python train.py --translate=0.06 --bottleneck="kl" --encoder_inner_norm=true --encoder_moe_every=2 --encoder_expert_mlp_ratio=0.5 --encoder_experts_per_token=2 --loss="l1" --decoder_norm="groupnorm" --decoder_activation="gelu" --kl_weight=0.001 --adamw_lr_other_params=0.0014 --epochs=11.7 --warmup_steps=110
Rows from block 3 of the encoder, named by matrix and row number. Each number is 128 + 32 x the weight over its row's rms, rounded and kept within 0 to 255. All counts start at 0. Numbers have three digits each. After the name is the row's rms in percent of the matrix's.
# pw2: token mixer project (encoder.blocks.3.mixer.pw2.weight, 48x96), inputs 0-47
pw2.0 099:103109147164094163132142114136184160114133176127097135158163068136084118136115091116136074120137154154126140139106149135172083100154178029097188
pw2.1 087:169149161128087116112133135137120187096205130159108116170081085186099158196127114098109103074068152144131124083108102126070113128065161067138119
pw2.2 090:111126138175111116092110113105159069138120179123135161083199114141095079152117112124119173197170123141122204104138103102162126143112136183131122
pw2.3 098:146180140134106149131036120106082128147148163176121161179151144135145148111116093099142070081056094108136137186128096182083140133124128090139163
pw2.4 097:159138135120114101135105099106146093134082122099158089145181152132141160136114127101204074128112179096136175112135141129109213126103104171168172
pw2.5 087:188105106136100188125079109194097141139133093178121085100200136120134127095207101116161129103050150126127148133136098126167136155167125129121123
pw2.6 098:149118096099156147174116150134135114127104203052173060111162150077165143159151169130096106143150094138111126125143146163139154114130128146128126
pw2.7 096:159132131151164134131152115160135197113162084166104111142118107081134184092126087077134123082157123155122096159095128120094128127091178056051155
pw2.8 096:169125102108057139137144085158141162137127098035120097185136218158129154148124145128094167108136094137188087100123202125110116105076134167146120
pw2.9 106:087178123124082144153136136158111113108163117177171175184117131087134100154075121167117134085121071124100114128149062142128128121153124107103046
pw2.10 084:145104161137100133131163146137174156132152097157094093131177134120091155102103066139145166132136150092140118162151123074180064121178111119141142
pw2.11 087:114138125106151185183165175094105107136089174145127144159166103087113118121169112088142177060143093179134152075143125180067133129090121109166113
pw2.12 103:068176116103081121144117070103123047143184141137052156180129072123094087141124092096115144134122128087102141171141139114118065137125140116096093
pw2.13 104:129185156160132201107139127159110195170135107136153086133196144133180157062191135097135124125175111133124015138110126118183142155145118131094146
pw2.14 093:145140116121132094068039083099098069143083142126187138131145104134101154153099140135135122149079123090116158104128083117224097176099126201176145
pw2.15 114:124068129102165089131050193042117105092134093128144101135065160131157173108124111096150041129119114111104098144117098126123156126133141135072095
pw2.16 097:132089089134115072148095067164099070162094137138107175133127115123127141092164135084151189142135150164176123154125210159129131104109112111152146
pw2.17 099:120158111166111151135211146080156092160097160129117171184158144150099081096086133201112125120128171204118122055172145149129078109162099149113163
pw2.18 101:110097126191210103130132127086146118138122156121111136126110114146155113103102168165146112157140199106120078087110116121122181108188098130064111
pw2.19 093:129157108134102103167121207124088147064125125108156088183081146124169144185132184096148113162095115082119188077159104143094123081093144147099086
pw2.20 107:075155086171170164172173104164132102142100097113117126135118148116111145133195083117152203138144139069118148165114134138118125130156132142145118
pw2.21 087:142167170104125142122143212084128118146123111169151058080140130121134137184081112108103142136165118163116224104134114103108125143136146090158067
pw2.22 102:173089150147114100127163160067159101113085108116129060109191141164108151124145126136157128138136149137118195066154099114133168081151104157150156
pw2.23 083:087064127119157086121110116058159147126097095148135125152136098144157086128087128116127099164206179130171139090080137135069139113114154164094166
pw2.24 113:115208091125165176178158064164109120192156115136129162122187116087127113105152113083132119091123137117132138174097129192110115148075125172124100
pw2.25 090:191113132119094177113205117152161153154152091104121066108125146128139132061206138185089124115109135147136078054120144128121085146191102132133098
pw2.26 092:173137135116119064163116143184152219132113158120165116182077131134184169135106144104182144125173149052135124141105104108126158165103086142127151
pw2.27 103:125028127124124107090050156172174115097139146136067142129148108129096119127122057137107100155131138068154196203098131096133110122174135132101109
pw2.28 091:062119111147219097088152152143144156138115157131123104111147113082147093109127097162179103150194103101185099173123132120133121154159112136112185
pw2.29 110:142127076139075118162207113085044141129143096115090138176111123110137114052162134060150087133102137110153146154159168170096154096107102105120148
pw2.30 099:154090138102138114159105059137178127168088169103099106111149170135116102041079089138088104101174131157196159147137165123085131151086106089149101
pw2.31 106:178137152131116144103117132167146155178147089149080167164141109102120108161105104135191148110113119157143136138116149110132095171159146056138061
pw2.32 105:125141120126144122153100118107119142161099139122168072170107139108193174147084183131130103149155120043164090109144131136127110128107169152083119
pw2.33 104:194053104162126068147160147181104156071185111148125127123154093128144137172149118109134119069168088105139089121042114122158135150173133108095173
pw2.34 114:096170136157149154105141175147134163107111090123170179130136113065140116153122120171149119128119107133116061164123111117191111163168110078133080
pw2.35 109:093180140133092196132119201078103122161117112141149073158089115093151168183113163079124109163124105182116162073136089136126121152132166169129127
pw2.36 123:118108127100089122106097100179123132125117087153109151138124127123060116180089084138151081086135143102157211130126138116119096158109133109172076
pw2.37 096:140108166174157136089157195139132123122101181132130130125112091169109125124104098144149084134114104092106067187135079066180179157220111065104115
pw2.38 099:072159081155064146123095127121084119120085189171112108131118167150085100160138129065116145099129088120143152143128124134104171177063126113115108
pw2.39 114:201110148152179042086091168138145132050109111180122078167098156162150113179108110115120125145144117087120157079083085100161150132167129166071108
pw2.40 121:086149131136111134080112127151159109139151115100079167160105088102092101129124037129201114139118196129129161090100125103098121163150152106128147
pw2.41 103:056138086087143174145073077152153170131124159101136136089186076133094097162123121142161138128146156087135184178114126162159078137158085079137136
pw2.42 093:135194133132119136144056099107102131156125154104180199119170100172194106111109164148132149154115058089116125135110083144118149193065140135156095
pw2.43 100:072111105122078122127132114181123105157175127135098201172138130133145102088126127108155159076178159124185095136138176141084114108074123179102101
pw2.44 088:131151136156154119087134152071099112068089132151134129157151195160125119158136159171116185186136103167100091067181128113179086140090068136147126
pw2.45 106:070125141153106037095138103183104098039153118126167142175077134128137130140102123141098180171119130117118094152127110112172124145124155136176137
pw2.46 102:107114148120161105168135190042136043120041131139149128210116147153153163104133124149153129141109126102134097096149121142137125137172074223106162
pw2.47 093:058189086157111134190146106110081134139129140064151158159117124142139128142139136082193144119131100130141087085112151171145105130108161164114218